python train.py --encoder_arch="convnext_v2" --model="image captioner" --dataset="rendered scenes of coloured solids on a plain floor" --train_examples=195000 --image_size=64 --crop_scale_min=0.8 --horizontal_flip=false --translate=0.06 --cutout=0.25 --tokenizer="word" --vocab_size=63 --encoder_isotropic=true --encoder_norm="layernorm" --encoder_activation="relu" --encoder_moe="soft" --encoder_num_experts=32 --encoder_moe_every=1 --encoder_expert_mlp_ratio=1 --encoder_slots_per_expert=2 --encoder_shared_expert=false --encoder_patch_size=[8, 8] --encoder_conv_stem=true --encoder_layers=6 --encoder_width=160 --encoder_kernel_size=7 --fusion="cross_attention" --decoder_width=320 --decoder_layers=6 --decoder_norm="layernorm" --decoder_norm_position="res_post" --decoder_activation="gelu" --decoder_mlp_ratio=3 --decoder_head_dim=32 --decoder_fused_qkv=false --decoder_bias="none" --decoder_qk_norm=true --decoder_parallel_block=false --decoder_inner_norm=false --decoder_drop_path=0.05 --decoder_positions="learned" --decoder_cross_attention_every=1 --decoder_tie_embeddings=false --optimizer="adamw" --learning_rate=0.00074 --beta1=0.9 --beta2=0.98 --eps=1e-06 --max_grad_norm=1.0 --max_steps=6400 --batch_size=256 --epochs=8.4 --lr_schedule="cosine" --final_lr_fraction=0 --warmup_steps=320 --weight_decay=0.0
Rows from block 2 of the text decoder of a small image captioner, named by matrix and row number. Rows with one number belong to one neuron. Each number is 500 + 25 x the weight over its row's rms, rounded and kept within 0 to 999. All counts start at 0. Numbers have three digits each.
After each neuron's rows are labels from the 100 texts, of 14848, where the neuron reaches its highest value: "fires on" is the input token at the peak. Only what is clearly more common there than usual is listed. The data: rendered scenes of coloured solids on a plain floor. In brackets: how many of the 100.
# fc1: MLP up (decoder.blocks.2.mlp.fc1.weight, 960x320), inputs 0-159
# fc2: MLP down (decoder.blocks.2.mlp.fc2.weight, 320x960, transposed), outputs 0-159

fc1.388:524496441485463498498467470482495441564488455461526495504462490500493545492457499523502510488481419504479455473511533523450485500493495525505495531462510544487497516557513492489496509503557485531521485452504533469496523543480497479501500472506531505499468496521529503520495513524524536506512488498486485515487474473521552539473545474525500475456476523516476472522482538508512490497515476501519476479536475501491479528506517491480517530540525489520519512460501539509503523508496518
fc2.388:442536557524495507478517491485531520494505528495533517535501500491491519469523508493502510465534515560492517494462502482477500525481535488538489523544502492516531512543442478496496524543476499543530504511485517504514488492526512476497492513495500514524476504533514508509526520511488476505478458492533486498473523508489439499494439499501514522516464475487521554521474504518502471527462475485512500476485562517495486480533459519473531531492490492507502512504491536514479515472484528
fires on: "glossy" (19); "black" (16); "matte" (13); "green" (7)

fc1.407:498527538503513517489511513494453501475502478495491489530483456508499475490535488516470470505504501462516499510510471487503494498497497450456494468455510478477533512492502510508492463467501490504544464479559534481530520512501572513498454458487532512510518526523482574451484495501509484533474516482534466477533520455519477527491509544505509523472542507488539495511456525489476491538525525469489550517516520465521471469496475498501488488524485447466491495500494477495497554527531487
fc2.407:493488456461464519531502530486501525499495485478510536513494479488510543490453502456539497525511464498514466511435480493482524529521471518491520517516503527484509514510525506507448515460494498493514472517512493462478526486492531507515479504548467477515486479514504488476504514499464475519511541495527473515578442499501525490464490523528492503468493536516491499507513483480494485496517503497520439496547523530481498530482502507480554461471482533516500495516500480495516500492519507
fires on: "and" (66); "," (20)

fc1.344:486469434504502502486510477515490483497495486471533533489513469535506474508520510542523534506496463484555484525481529551494498561494510483487477481462503461522495454493516506493495503464447522477530470468497472464527491491487498456511464509478528526563509501466528517540493533472465523478501497458484484489548505481513509520480488547517500472458491500517510512482461469499463500479448492522521540489501494465529488523520463519497498468516505464476557522497502481554508501556513484
fc2.344:523511493527438552502483508520486467535472477536477507483504508512482466505483496518544496452545511477489499510477476485523463489431520471502457479502480507491478535535497544493492476531487532500479513493487507512527530528454525490494476476523456539461512487507486481497478528514503482509516514468463455454484524507501535515501524463479486489537517531519502563532532533491477518486497494467509460518483469499527537509472499517494529465475521497488493497481568460531551462507504548
fires on: "and" (43); "," (37)

fc1.434:475480540533530506465487530458481460501542472528450445508491496465474502513500518542483510503492471490493453494525468495526518470543505478471492505507514542508479511501507504524512516503494537505500507497535496459480535525485529500510532496540501505468526494486492510553520498490538497488512469522496519483502468523489522500475497512486459455503527487520511432471531515514461503535548483510443497525502520533466513546442535522501503488571528499534489514483490513481495495530490477
fc2.434:479513463516488513533482508504482515508547514525487524494508487470497505501501533479573491477481511505523504502464464527495517492518494482486465560455539511489519497486521510493558511479513498530554499468481486465518516460525552451498510497478507487504492459509449496487492497464533500474529510509528483509512521543480455478501510509521496478533552507455504468521506484520529515467515492484458486536458509512490512491502517503501449550524530511506505460514478468464521545480521498
fires on: "glossy" (33); "matte" (32)

fc1.247:513498493519461441499529435432489447537508472436488474493520504465529499516529512492507521519513530526486521490501488477436506570527475454481526502499536482484509469495500502487472470478513477545541462504522488451518539516500585483506516473498546529526488482506495507522501494456465490506492519489506501533466513495495508488493502502504501549509478521497492500489438502478468514529539506486535510510493525443487504490508503540510489480482491461544552525502465525463483487471498464
fc2.247:475492496505474507520511506483534495503468460485437492513520490530538493543523459484494553491514435520518495521452494467512529506538530472503507480516506526486504501476516492475482487469485449532533548505499486504517480521526487482467455485477498544519526512510468464537477533448461556471547559497544489535528525478462456531505504500502460444478522497500513490525521491500483504451532476533512492485516477475468523504520512531533488448523507519493473463527476489480493480496492511
fires on: "and" (22); "," (19); "white" (10)

fc1.200:568490494489502523484514519503506453504543541473537527476512520481498469452510484515525484492514500517468495503523464510460487510517534452505485484510483493504500490511497531488469498540503485501521511507462474453471501489528546503543480503517546462500481501541461525538500496515457506428511486482461542445503511523504495478443503482476549495482560478486528505558486478520527481497484545511459505482500518493515521484523508537499495528508503495504474533530491493507519477542506477
fc2.200:476486479554457508446497508501491478517531474518544531499481528508457534488527497489485484499511488494487466493529483514566500459484509484476503459465527538500477483504503507485455499515508507507479527493520531526497483478454500543531506493505514480484462510539548453484558517468517528425514497488535498483497473504484498504465531498489476490514520517438492483496493519500535478501520494509516484523516498503498483528482500445513523510465483467482492495524511498459500499535491501
fires on: "and" (53); "," (42)